config.yaml
model: "contrastive audio-text model"
dataset: "synthesised imitations of 52 everyday sounds, one a clip"
train_examples: 39062
n_mels: 64
hop_length: 320
input: "log_mel"
spec_augment: true
win_length: 512
tokenizer: "word"
vocab_size: 91
loss: "softmax"
embed_dim: 256
encoder_arch: "convmixer"
encoder_norm: "batchnorm"
encoder_activation: "gelu"
encoder_patch_size: 4
encoder_depths: [18]
encoder_kernel_size: 9
encoder_widths: [256]
text_encoder_causal: false
text_encoder_width: 192
text_encoder_layers: 8
text_encoder_norm: "rmsnorm"
text_encoder_norm_position: "pre"
text_encoder_activation: "relu"
text_encoder_mlp_ratio: 6
text_encoder_head_dim: 16
text_encoder_fused_qkv: false
text_encoder_bias: "all"
text_encoder_qk_norm: false
text_encoder_parallel_block: false
text_encoder_inner_norm: false
text_encoder_positions: "sincos"
init: "torch_default"
residual_init: "zero_last"
optimizer: "soap"
beta2: 0.99
lr: 0.0021
beta1: 0.95
shampoo_beta: 0.95
eps: 1e-08
precondition_frequency: 25
max_precond_dim: 1024
one_sided: true
adamw_lr_other_params: 0.0029
grad_clip: 3.0
steps: 5700
batch_size: 128
epochs: 18.7
lr_schedule: "cosine"
final_lr_fraction: 0.05
warmup_steps: 110
weight_decay: 0.0
adamw_weight_decay_other_params: 0.01
Rows from block 3 of the text encoder of a small contrastive audio-text model, named by matrix and row number. Rows with one number belong to one neuron. Each number is 128 + 32 x the weight over its row's rms, rounded and kept within 0 to 255. All counts start at 0. Numbers have three digits each. After the name is the row's rms in percent of the matrix's.
Before each neuron's rows are labels from the 100 texts, of 14976, where the neuron reaches its highest value: "tokens" is the input token at the peak. Only what is clearly more common there than usual is listed. The data: synthesised imitations of 52 everyday sounds, one a clip. In brackets: how many of the 100, against the usual share in percent.
# fc1: MLP up (text_encoder.blocks.3.mlp.fc1.weight, 1152x192), inputs 96-143
# fc2: MLP down (text_encoder.blocks.3.mlp.fc2.weight, 192x1152, transposed), outputs 96-143

tokens: "," (51 vs 17.7); "white" (49 vs 1.5)
fc1.271 095:148113159117124097120097126112079161140066143092106135084116086063146113078108090145184108097100126110081146089138107183164084115075115090075086
fc2.271 114:139152130099134163101069170115148123111178123121111120016153104148144121118158201152109123109112182174151138178128160137137161181170132167096150

tokens: "ticking" (100 vs 0.2)
fc1.612 111:122132091113176111153061110107144089179151136164166122154158135179117129197133162156122109062111153137121113087082074103088145060115132097142065
fc2.612 106:109189139177093131126145118166138141156159097140137161118168118106182155175109089147096116182058101137102152119130123150062164161134141131131104

tokens: "helicopter" (100 vs 0.3)
fc1.729 117:142146190164155155127149079158093111138095117108095136147149086124126162141170099159119115137170090125095139148148044124147115146131152159067065
fc2.729 106:133129142100095109132148166163123168131128162127113162125169121102155092143150122051113134088159128095156160107136108075163161119126154185078099

tokens: "thunder" (98 vs 0.2)
fc1.552 098:182130126118097076111155150162083118123194130189101128145099117122114113119080133141136062118059132124097090084138068141141100140084107126172164
fc2.552 107:207134124086115089116144132156132127130106143153090125073119089187079151078153104110158112135076162108138180161130171188102108169141136127124108

tokens: "church" (100 vs 0.2)
fc1.706 092:096089134153124112157145099168151084139159172127084152155166089094148174076147126151132107202198155142141103111140120100109116101121123137119127
fc2.706 098:181184168091063178132118180154096203121137152138112120086113118128178115134090109190155128120139130109143167146114114135088165109168124164125128

tokens: "typing" (100 vs 0.2)
fc1.683 117:119133115102103147080107085103167087113139151085128116128115145061126211102048095154067147120127138091104069128080126158111099113106161199125122
fc2.683 109:102172123126129145145130140138150144142178157171144155154147194121103139137129113179075112146111113124143125220158131122090193126120118158105115

tokens: "doorbell" (100 vs 0.2)
fc1.24 116:149110127118096092180184092148094111131156122101105113138183114157169170075114116179233169140169120150102139157158071181125126146162140141124135
fc2.24 118:150145146084104180137125160127107203079115148153080093129114149160186122119116069111139125142109100161145145119102097149153219098130116125081125

tokens: "mains" (100 vs 1.6)
fc1.151 111:109160123126156104090142107055123150176137092089152133196118133100097087138109185211185091097125106116164112072150174151104164150099121105126151
fc2.151 114:131132076165151146107112088136181113187147147093138132126185178062114144156125138184162070126079082188173115090162115144132146143127138123146122

tokens: "helicopter" (100 vs 0.3)
fc1.708 096:104126140136172107123144113106088220160110140095152128128168135140074135091139121120085103115109153151090138112111100134124093067153159138163071
fc2.708 093:126122133117123098135108184123137156087089109121076174108152125138162123141114092103110129047173159079136164135144075072109147106172141215110085

tokens: "church" (100 vs 0.2)
fc1.719 105:130098178144089133118122147146093170172186098135150110134135094117190120093121089090157130156155106160097158138126054141078084120161084147138155
fc2.719 100:168149152100108173130144126122106175109066140141134171082076157151127146163108132176126155104126072108142139115111106148113167090179129152127101

tokens: "coughing" (69 vs 0.2); "slam" (30 vs 0.2)
fc1.538 148:131059164123118107123103120171108173177165167139087115165067142132169191114132107174150165126122144062153161142063163054133099185169122097099170
fc2.538 149:144121187133150175122165131200130200123115146182096152159118127117087165150204077129127165093117094099142198178123165144133103158120138181115152

tokens: "room" (92 vs 4.2)
fc1.534 085:094062174098083105107151144127163141181153126103063082138148122088108158080163122211143066103164137105133143092175117134034147081094168076091134
fc2.534 073:146125153110134103131076164131133179074119100126094182161125125124164116150152153152111121133116095138153141197130155118166168072112131088138109

tokens: "clipped" (74 vs 1); "hiss" (8 vs 0.2); "zipper" (7 vs 0.2)
fc1.618 085:109149127116152117133129158152117169146134113171092085175117100145130122115176171069133143114208132114142137175138134191106122156072113108162142
fc2.618 093:195095117129134152134087133114147158130119150089175163087134160098187101130140135176154127149097037108208130120128131168060179116102133171126090

tokens: "door" (100 vs 0.2)
fc1.119 077:166086158171133103141179127158123120140170141120156099142076163136118135130111112178119100158162195079127101163131102157137130078094161157139073
fc2.119 072:109154107096083058147096127090142103113108176166084151161117116118148170151152153181104131115111101147190213163133160167074152105182127191092091

tokens: "," (47 vs 17.7); "bell" (37 vs 0.2); "in" (9 vs 4.2)
fc1.308 089:134183132149113121103106161138090172175116168138116108136077144199121133084109203127161148162173118128195105179141088173125116073094081140135114
fc2.308 090:139084090122065114100131147150215149093138119127146178108111105141087100239095125095111151108077153165076123172125044158123160136096141168086157

tokens: "pink" (100 vs 1.5)
fc1.15 114:153139116144130107093153137114139086067125167097073095130100164093149081116129107121130136088060148093159169128123131083168171061139132145112118
fc2.15 127:135103137162200096102156090156146125138139123100072112126061136097166096113091123119140150085130170126138150204149133137110141089121144155177143

tokens: "with" (100 vs 6.1)
fc1.57 113:078134128076075088055173108134151113081089157136100128109105126111073120118106137175077180093073160107145145100114121133154152112176091121177141
fc2.57 118:156079126158183134110148106127137105136149126114099145145078137102156125101132107148118158129162161143132145180138143119129158099133089145196138

tokens: "helicopter" (96 vs 0.3)
fc1.298 119:120086183156154164114140075190124172117191132101105146122140133101121189101145116113117090139130113132095166146098128099097089100160158104145067
fc2.298 121:150127170117127156117114165171130173107170162147077148144103147116158159168169112108127123133169115099135187154142128096101109173139144218092138

tokens: "quiet" (100 vs 3.6)
fc1.745 091:155133169108083081148122142076120085156141117167122108119118118129063150126126125133109148167087117109183065091081040158199123142125081090181093
fc2.745 084:013186101118137157110171134135112170155159109116143139159081171143123139095107126153111104134150135117063096192110123116122197129100074137091076

tokens: "church" (89 vs 0.2); "electric" (11 vs 0.2)
fc1.373 099:133120200127165108137094066125158128145122095137121154118128133106173185144151163124149137145130126102122163054094108101075100094166154148139123
fc2.373 100:177136133128114190122122170195154173081095136137081228106153117163159104124128150157114125073156145093131165144126077107092186070164122142150135

tokens: "pink" (57 vs 1.5); "rumble" (26 vs 1.6); "with" (17 vs 6.1)
fc1.177 114:126174108139079120100137114129104136108088149147063117120116165090107084106100105117143144112123198066178150112052118130124168118169079126166169
fc2.177 110:165113154137203115133134073143142107132147123087099129141064124094142098120100105125122144104133154151110126208160135118118147096095121144167147

tokens: "noise" (71 vs 3); "white" (29 vs 1.5)
fc1.718 123:150099117114104089136157146101138101147084151127044120115139105155126156112122125123205092140219048128176096155123135097121114103114151089142070
fc2.718 108:155167151161122099148146146119108156095157093105116172124124206179118100082128113146109090144143132112092148149094128113135136094152111124127154

tokens: "door" (82 vs 0.2); "slam" (18 vs 0.2)
fc1.672 100:182066196175121120094132187168142216154169158102147124144137156102155132127106154158100152057142124070180152070127142101086136101104126137153123
fc2.672 102:151140157161111150133144154177151156113122125142113175183127120105122185150200112123150119095160107042126178178169158153117118137132131181130174

tokens: "electric" (71 vs 0.2); "buzzing" (28 vs 0.2)
fc1.300 100:157082142095108132108120128138150112138165084167112183142134103108147120136112181102122095076125119082106065132131135080130161098113114143099083
fc2.300 100:118146151115098169117151174190170137158084104124105196113178152197123142133114114105135117157142092117044163146167128116127170080093126104185203

tokens: "typing" (79 vs 0.2); "crickets" (21 vs 0.2)
fc1.159 088:163138132098144114144132206078155113133171115156125067117136124105114135067063104111151094149164142106133115077148123095080165129179091105090143
fc2.159 092:123100204182122194121147134171160094124123124145111161142151133128119108155098142091122125151100122142137165142147161136098137156133126172090108

tokens: "door" (100 vs 0.2)
fc1.65 110:168109159125149128150111129180136161100162151095112087096121173154126167111142137118125166149169105094150117094057170058118148143103168103171150
fc2.65 108:111104145127137160168120120147106116127133120153130136105159155140119127128119072089153120119159107115146149186157160142129098161099189183101155

tokens: "room" (100 vs 4.2)
fc1.281 099:214134118077105101105141138160128158119087184170157099116140111148079149107122174058180089077130089149122121169132050141129112097151160148138099
fc2.281 099:129086144134124122111150147122088123145172163124128118121137154123129147134137147118096137134147081121158081197107106163147185090125138125060091

tokens: "room" (100 vs 4.2)
fc1.681 117:143146106125121154138143116168059100150107086140124079194137078099133117097105184123204129101165177163172100141137075083121092093074158057159090
fc2.681 102:134044162117150115104162172133104147172108140142093162116105161134113160164148110106104097123106101097138130217149080136136177089131126134108130

tokens: "thunder" (65 vs 0.2); "passing" (35 vs 0.2)
fc1.133 110:164104147133079076124144065158085135147089128192151122145113130155103107065100103151163147077109151116098166146124109176103140094110087129141130
fc2.133 113:151072149121119093111141159182120141122152145104103144116150107181113161076153124085111058136117108140140113193145115145141163116153152124088092

tokens: "knocking" (62 vs 0.2); "laughter" (38 vs 0.2)
fc1.514 106:210158128125105049094132107128090098128147119105090119096090103104144096118110145108132137153165115133116142089116148162146093120076084109059138
fc2.514 097:117128109091112087129143158117098126117145152089150157082095142114173132079112093060147156140159146153205169129096127104158149135100149136096104

tokens: "mains" (88 vs 1.6); "hum" (12 vs 1.6)
fc1.274 117:135105075142148077102129104134069094122129096093115116133168103164164167076145111120149132103122075155151121146140077241129170122160144121145148
fc2.274 122:140082102118138122112115122119089158143106157106117147102125181086153148143133102147192118111117069131196122123118086182171225102115131141095109

tokens: "with" (56 vs 6.1); "crackling" (40 vs 0.2)
fc1.625 097:161099147039153124187168131151185077112109099135093106118142130116077113123161172185123114122086154137133103119138063138113150094153159098120123
fc2.625 106:139109129172132141101140163126138148131176089126152148117173105184146167163130110080081108152136079121151133136107179154202129189120134148190047

tokens: "beeping" (98 vs 0.2)
fc1.90 092:175139084132108088122105125094119136200135118092173113124113171127118142153184140109177158119128101147134165108110092202119199093118130073154077
fc2.90 090:109168090139135095115118137103104157162116111113171128102140144078147112173133129194126102146087055175214133112103101156114190165127119144129115

tokens: "clipped" (75 vs 1); "phone" (21 vs 0.2)
fc1.264 114:091128149042096145097113093185078105128109065163145104064120097107104145134148102116106140137099141116175187078167091112115173144121152079121103
fc2.264 112:147118146103094187160119144152110128158101127172196150146164096129150102126111087167092175128114113133115163147094086133131220132128084129160138

tokens: "thunder" (99 vs 0.2)
fc1.658 108:174059121075185079153151148137134163147105086121128141089113106141084117093087157120140168148099080129116099055151126154087160113102083089210131
fc2.658 104:148105135132099077123151149147118161123040101166068188157130145173123150084107129077104150096087092080134119079130102115115142095155137164161173

tokens: "," (100 vs 17.7)
fc1.610 092:138151123090073140103054102162109139115120139090112155110189115166094121094155104100157092153117198135099171110205150076123117141129171094119120
fc2.610 130:173111126088129193117108171105129113123184159100122165068127119162161101114147124192098137117065194155162137167132151139125147146191100158092130

tokens: "rumble" (100 vs 1.6)
fc1.462 118:099118078139077041085142109164167124147103152083150160118147160132125117105139142179109135128040147090210113110064126143166120129131074094125179
fc2.462 111:172130107147199138128162086138138123179186097044141116131077149105130111129115128147178147067150141163181107119139148135119130102119123089174121

tokens: "noise" (100 vs 3)
fc1.139 112:102098123084102094079161097178072099126086094154044118098061107138077176109132089139140112077186123103103146145166100090085095099130070121098087
fc2.139 103:142098135128120110120158147095104148085161117124108175073110199121138139118104153146111125072143119128094122164055132103119164106161052163133129

tokens: "mains" (100 vs 1.6)
fc1.89 101:133086104145117106055093095106106110120134110055161107163125129102185152146154137099117100118095129128094136094131078141102108086138176165158114
fc2.89 104:133066096131125096099116140131092169149067142100100181072138179102135161148151118133186122090129085128217124109139091167149182092121112148135107

tokens: "quiet" (100 vs 3.6)
fc1.696 108:080142091108101065084161121110112141168185116073119099186121113108147111131102134143135151130136164187080064143065087108128163153095118165136086
fc2.696 092:050181110101148144102140148108139140154141129129134166143119176143094133115102083158109091138126113092092087223104121115125176104128066119145077

tokens: "pink" (98 vs 1.5)
fc1.732 090:140191072105086107099150134122138100121169122118098110128122086081153066118125112159124137101099153062180123109147148118150174088118092093161098
fc2.732 099:130081150142209121089157072140130153156122117132086146158071130105150122110120125143120163071120173145125182216154108141148165115132123187168169

tokens: "coughing" (100 vs 0.2)
fc1.564 090:147138106143213115117148096095124128124217195156112153110141170145138103096129130127136197059144134137136107105078092051070115142167145100156121
fc2.564 100:162119133167117188111129096083171128136117152134127180144175129195141100091160078159105119151117063146120209187102133146062131121099104151122113

tokens: "beeping" (97 vs 0.2)
fc1.410 105:110152109105157136100106077087110138197131100095164113135127166146121150123126103153186141119137154119077126098106079150102094114106141148145099
fc2.410 104:119182135129117139134114106135150134144126115136149122132159141101134150198135090183094142159063073167140155121139123155081159150145129120138109

tokens: "helicopter" (100 vs 0.3)
fc1.596 134:107151126119129163086135132156139141126104149190099119118125138155113187051139129122155117070130097133075175165158088137154096160135175143133078
fc2.596 139:114129139165108131130175141106181193133156110162110166133102125138135146176189119084132115072178109146114155162164164130175179153137120175120102

tokens: "," (100 vs 17.7)
fc1.153 110:174150107076081122147106104148089133103119194108102150093166108160104137049141093128162112087091180114084154137208172128100107152159135145124131
fc2.153 155:170098122094124206119101157115126130120179155098122177062138119165139094099148122208106133123055196158153134178135142121117153138173115150088143

tokens: "chatter" (100 vs 0.2)
fc1.441 090:161122156079129116182132149105083124117162155128124090198102135096128127162106166141123095110141095117163122126142099045145112103080209122147114
fc2.441 100:076118143115153082136113126107147163101133027173119146114147161147112086162119162149091118086128186137113124183143223126109200136091113135184132

tokens: "beeping" (60 vs 0.2); "chirping" (24 vs 0.2); "meowing" (14 vs 0.2)
fc1.587 092:168148125164115068130176115097085196138113138141089133164123158137113150050171107184156146164143111088095145063091142102135109065121127093071109
fc2.587 083:152152123122107124168148098163152067156140100122143190061179100143144098230086077062119154106156044152135126102116152106082108115130131151146122

tokens: "mains" (100 vs 1.6)
fc1.518 126:126096121164134132082110075128089133140177074073147143077160138076099132138135139134132112104141090140135122106139173186086194141080150126129115
fc2.518 124:144104055155151134102110112128111114197117142080155143115117175045107133145141152197183087117098067165211103111153102155155173139128127138148147

tokens: "ticking" (100 vs 0.2)
fc1.122 107:081165084111150137140129121143202110181198135152130085175125105122074143137136090141143187095124081160109084136104086158101159052171125103126088
fc2.122 110:121203157157083164138147111154120152119139130147105156135122131118177171182119056137105099197087096125086131156122112159079181174127121158141112

tokens: "church" (65 vs 0.2); "mooing" (28 vs 0.2); "electric" (7 vs 0.2)
fc1.106 082:127141103150136085099070089104134156171164143099112087161178107140100154107098160093176167098113115081127152082124096139115112088150188037121073
fc2.106 083:135145137146086167138129153162149156079087119133126233108088118147129135112110096125084126086160123111140109169104107168112160114138116201153135

tokens: "," (100 vs 17.7)
fc1.699 103:202126091101154174177101104122139140162136142116137141105114094168090070044132120144208062097085128099115147121140127110087136155147120136122100
fc2.699 126:154112130100116185102089165143125109125150169135106199039125095153170102113135154152126155101060169165121126177121138155152151157145123135103147

tokens: "," (68 vs 17.7); "stream" (30 vs 0.2)
fc1.493 091:160104155129087155075175164135112158176165133113121116162183129185145106076174105099119147143083167149134121125100056089120144112126134107154164
fc2.493 085:126152139113090071157143098131147139093166159135134146114064098085152100125100147156120145135088129119153155116085225109161146179209113116114133

tokens: "helicopter" (75 vs 0.3); "applause" (25 vs 0.2)
fc1.82 105:165118152163114197132154151099130106123169127141093101111076152138122134093178141126126137109177134088046138085133089125124128154119142125139098
fc2.82 115:107120157148068132159170147100178165145137127162118173103104107129142135127150139075155122084164152145101156177150171120170156182141136117128091

tokens: "mains" (100 vs 1.6)
fc1.380 095:096120073081160124127107064094082124171143057112132079160121153103137180158144167113149141138093119146132117135151085181100123071076126106161075
fc2.380 096:131110062144114095097109136114105107174088157130142165082138183093102158168149114173139088150081041149177152116102103200113221168106119156133126

tokens: "electric" (71 vs 0.2); "cleaner" (28 vs 0.2)
fc1.757 148:127105114137090121125139102086085136110149079149103092154092067136103132132140133104049090085094097080103125170135114194118106132103054123141143
fc2.757 149:155171111124133189088064119184133126118137106106127228116143158155102139146110114076122131097164151068062151199123145111166151117088096107171134

tokens: "doorbell" (78 vs 0.2); "clock" (15 vs 0.2); "fire" (7 vs 0.2)
fc1.377 099:108162103176087161137129146202155130133165125090101117163155171129095134149138141153161112153121169167159107181122083133091157092174114084103143
fc2.377 099:149162163108079126143145147129116144101149143167122099158122090129144172125109115119097145152043097124106178145116120138105169164085122146093127

tokens: "electric" (30 vs 0.2); "hiss" (23 vs 0.2); "bird" (23 vs 0.2); "thin" (19 vs 1.4)
fc1.115 101:086152157111135109110080093088091163156109102173148115088124122135148113158147125174182139140070120102103054128139040129122146210151130090145131
fc2.115 104:059152175132110173127118163166147134153154117110165205107137076136135145148097183129095110095164157176138128110150146184106139135117103140095137

tokens: "helicopter" (94 vs 0.3)
fc1.484 125:154172158130159113113150128186181131094097194199115164150112137115136188094167114142128113095101065060191120124178087116142110121141166143165115
fc2.484 123:143128114144107118186145133186131197097140124204088207146186111084113164164218128066114129085147085112083128172153115114125171140105181145114097

tokens: "electric" (70 vs 0.2); "snoring" (30 vs 0.2)
fc1.317 110:169080139132151163099194134169181162127129041142143167164110096166133131160149152107119124087118119119120056104160145114149168102136134093181112
fc2.317 114:112130153153120207149124139160208119140072104115145211144152162200115111139097112121138124102132093106097138189153117116113175083128114141205172

tokens: "helicopter" (85 vs 0.3); "crickets" (15 vs 0.2)
fc1.75 128:149077147151122126079124108128104165131139169105105110160121113186116157110123085109129084053108136111115129121180114097061135133149099101145114
fc2.75 132:148126168139081081145124131135178154146150140161054167152175126115111160156134123076128115110100085127076170115155125090099160133117136222108049

tokens: "rumble" (100 vs 1.6)
fc1.306 094:088107146104151195085169148076109085080122112148128069095120097158051166110162148155077174044107117158104125160187102134179118093148143144142150
fc2.306 100:131067093139151116157156105117187111151134108148084191131097153118123113099116140096120107140189101125145155187163162139175197146107127130188109

tokens: "noise" (100 vs 3)
fc1.355 096:130152163102098100096082157112158067173113082122140120126110161139142135043093110111141139159164120118108142106206115076137117128119177110170122
fc2.355 093:162151138153084129178179151119135146127151117111106155140121180168120105096136107080098061168130120121116175138085147140126150171165117114144178

tokens: "chatter" (100 vs 0.2)
fc1.690 102:105156148206112092151083117053111152125109194158185125174130168089139119110087185128111137113085096086161100094103119065146130106100139100144145
fc2.690 112:122139118139161072146138137129101154132125049137129160167081113111135132154107176169132129140141144147186152169188175127142199114083136126159148

tokens: "rumble" (100 vs 1.6)
fc1.730 107:075099172158098146142137103109134187165123101142136099126092115151148123126107151164098123113110085137134130157153141073131107103148197181150128
fc2.730 114:122083098122162088156163092084147120146129104156075145140090156133132101107119137104079113119152123150144131181168158128164211147076165120149140

tokens: "wind" (91 vs 0.2); "buzzing" (9 vs 0.2)
fc1.387 085:156087159113109075166098102120129130126119199100077139105132148102118100165137132088090107123136137119125105105176080083083140116150109152133127
fc2.387 089:136174132128136144148086109126090102137155108111105153102116198170154124149142122092158102160156132079148094146134167111164155123129147122132162

tokens: "with" (78 vs 6.1); "rumble" (22 vs 1.6)
fc1.576 126:129133094178097036108128139140152105061119125098098095140088137042107092130122116181156150123089178145166129134103124131139151097203121106120140
fc2.576 131:159115137177190094099174103150142130150157115071091124123054140094150110124111127140146143091135170148153145181133153137127146079131109114201150

tokens: "church" (100 vs 0.2)
fc1.460 099:156103134167132146136147140101054113083144091135102137094159129153121202141102153145169159115212120183070158142109082164142115161157158139127094
fc2.460 112:127167140110081142125115143144118146107094111133122114085115134156147125140109088084104122123130116122159145152119138147128206106111129133075129

tokens: "coughing" (67 vs 0.2); "zipper" (33 vs 0.2)
fc1.127 094:140127173097129143139182068101152184110172132096104131144110109164149113125126108152145124093138162170122159144118105072107101123163066132124180
fc2.127 094:105119173146184181081113141158236143168107130118177126111171167198143151131137078163115113126098107123099143138094079158097145104133099144205170

tokens: "doorbell" (100 vs 0.2)
fc1.742 113:127143092124124096154175086134124080136181151098112123182206120170120154075132137155183158104158114116139131136128089175093112141175126134173129
fc2.742 121:163162168090096205139122141141107187088119141139095080151102145166179128126115087127150123164118089131161150159086106140147235108132117110086105

tokens: "typing" (38 vs 0.2); "ball" (32 vs 0.2); "knocking" (28 vs 0.2)
fc1.544 092:121165151135109137112182158158165125197197160118128131144084202105117107107154125133116139153164149098152150139126134160124100123162127194095129
fc2.544 110:123183141151111146160145125111132161096186100202153147121146114164167170110131127156080126111098116160179197202108159131086175154119159131103095

tokens: "wind" (100 vs 0.2)
fc1.312 118:150149172154135134087174098115171053122067103115115131112104146141117094063083175078090185129095146145121073089175146095121146162148099118089137
fc2.312 114:137125130163111147129164113065176090139164114139121156090125190116135161130124178098140157137155130114100114128110168182163154147172155113099171

tokens: "ticking" (100 vs 0.2)
fc1.226 104:127130118114127139171131170162126182184147127147151080154137137086146168106106120181188086139113166104104117105135118193131139045124182168140041
fc2.226 108:106164106105107181066153109122085104068125161129129156160142136094102158117130080111072146138111122160103148250106106132095121119098146131080123

tokens: "mains" (95 vs 1.6)
fc1.379 096:138184184064115133172071074097135165107074200116126127182141095077074090175160163187164150060137096095165109127098048115097149191127163130125091
fc2.379 085:147111154129173096152130138161144163164159073122135134112121182096124108135106172143146084114138060174178142152168147117139181102139092151181086

tokens: "room" (71 vs 4.2); "explosion" (19 vs 0.2)
fc1.224 089:149101177139096178166134150096089127129080136097114070127133119135128159115111160102140085087094158086120095097128144090152096130128149166155126
fc2.224 090:150133147118142108110092120128100070144152123141155162122117142112150135106104097094110070144124083107122109193128147159162159104090123110105110

tokens: "," (98 vs 17.7)
fc1.158 082:119110138080124116089140154171119230150148180137084091126201129142147090073106113151167153099138085138149114106161129070132093092133148072091128
fc2.158 087:163145125128137175161087132113114029127204130037143124116121124140090097150136126205102101104064147152120120135171157147076128168160177158129161

tokens: "room" (67 vs 4.2); "buzz" (33 vs 0.2)
fc1.4 087:137197123124089120120158141133160114083073148109086149150148129114060099093180156127157123107102122144177108150103062144071161082116090146174124
fc2.4 082:127120093133115121157188144126134172123182141101218092090118074146109179084121144141083135077174098133077149148117097144105119122115187144091110

tokens: "room" (33 vs 4.2); "explosion" (30 vs 0.2); "reverberant" (26 vs 4.2)
fc1.726 097:186176099106089100169129106100118110119100099151136138154126135113097143165130127100149140094108163105179091146134096135104106133072144117095177
fc2.726 089:136106134096121105130105120160085157138157163145112150134124117163126151153111167102090087155121125095140088162142130134115216137136146147139131

tokens: "wind" (83 vs 0.2); "rumble" (17 vs 1.6)
fc1.609 094:110140111121130117097118084142154140149109180117160105110158124109108084128135067094158119132091136162154064096190093157152119126078133115132082
fc2.609 087:146113116142124127164103140123068140127142114125105129176113183162122139135123194119062088140178096081141118173110118134139194152133124111112142

tokens: "electric" (64 vs 0.2); "cleaner" (20 vs 0.2); "buzz" (16 vs 0.2)
fc1.190 112:141136149126119124065109093133112131084185053161160121102066102124130148138153152084107107097122098095068066127102133126138132103156052096137124
fc2.190 110:062142099104135150118128203134118112134120095112074210107088164132085150138117150058132165133186132107080129175139141142146155109098072112123166

tokens: "clipped" (100 vs 1)
fc1.5 110:137090155069023159099121141137060169108108099109101129139129145135111128161068147147139153145179072113122143142121116114100159133079182108153088
fc2.5 108:157088128072129194111096144170110095154115104172143114116173119109127127140120125140076131127119107143096137094079086146086221156152075152143115

tokens: "quiet" (100 vs 3.6)
fc1.748 112:113120098083136066151168108082166138142150123157160140123103079142121123132077149142180100161121121145083069118116133064079133157102088078127125
fc2.748 107:085142101092159094105135137107132124145110133164077178125123215142128135127123061122125112120101093112128099176121127118133177079118086122141120

tokens: "wind" (51 vs 0.2); "bell" (39 vs 0.2); "chatter" (10 vs 0.2)
fc1.35 098:160103141098138147151130099140094130160142118086146036146130132096111084069107138131163094094103109159122103115135093101125170107132100101162081
fc2.35 101:105141145132151134132078166060106085140098093149068139128084171147168117168132143111103137147146095135172129184122167133201185105155175170087148

tokens: "with" (75 vs 6.1); "crackling" (25 vs 0.2)
fc1.705 091:131139194092167155077135102096091090098110154162100112162139065159151165107175147129144102114104125147076144134171112155150094071155109102125117
fc2.705 090:159085097141163194133089160163090133121128161161122157092158126134116125091147104113090154134143124148192120122157167138158161188116115158163063

tokens: "knocking" (100 vs 0.2)
fc1.551 134:156148101177105068170139167092134171107139164144087098115129152104116112136097158106185123131156143107176123109109086159069191131130078162152106
fc2.551 134:139145069166106084132117144097105129120153103157170157057137136148147154094139119101116135139149112169178179168076083139126103142082145168101094

tokens: "ticking" (30 vs 0.2); "frog" (25 vs 0.2); "chirping" (20 vs 0.2); "crying" (14 vs 0.2)
fc1.130 094:114122158075133107188154131087141172108143117119108120126172160106110135125142106163127151198161107098088124054110115154129126066113164138093131
fc2.130 086:151191124104126141120090181122113165128151129159135112123142101102143117134112119125119109074111111162160106184110118115061188164136139107197072

tokens: "pink" (72 vs 1.5); "rumble" (7 vs 1.6)
fc1.94 092:175125116127087177152162141160167142107075160125130060071131122149114131079112100144169138108137140108078114083140063095181079121150144070106070
fc2.94 087:077065109148132128099086182126118131109164120109113130160113104122154120107148143186103208143102159163189173221088166129085189131113141052110136

tokens: "coughing" (100 vs 0.2)
fc1.425 111:092106156139120126153132125075143121136126203141085132150068121138161132105134133168150087134110065122112170123131100172157101113185104079105164
fc2.425 110:108115222114156168137132147125198136151102148188132131160123103144113146144137057147125127119109133098139112197168133146158113151128066125183156

tokens: "mains" (76 vs 1.6); "hum" (24 vs 1.6)
fc1.382 098:115158086128177082088098061105084115074111164043144107078138099101158140113101151137144124138100094144197156104143175176143155105127128084110135
fc2.382 106:125087101173187084065153113135108124159144123092087159137086177069124147133127125143191090083137135158188133171161108162139208107111136147138145

tokens: "coughing" (47 vs 0.2); "reverberant" (30 vs 4.2); "glass" (23 vs 0.2)
fc1.679 103:145113129114133150173103089117095173107101144203141093133120169111141189162159089067105128072151140101154083172150105146110143155057129109114152
fc2.679 090:120087150117144132107101116162087133144176172138115126128118162143124155172118147108131085137131121097151091177143138128150213147133150138105133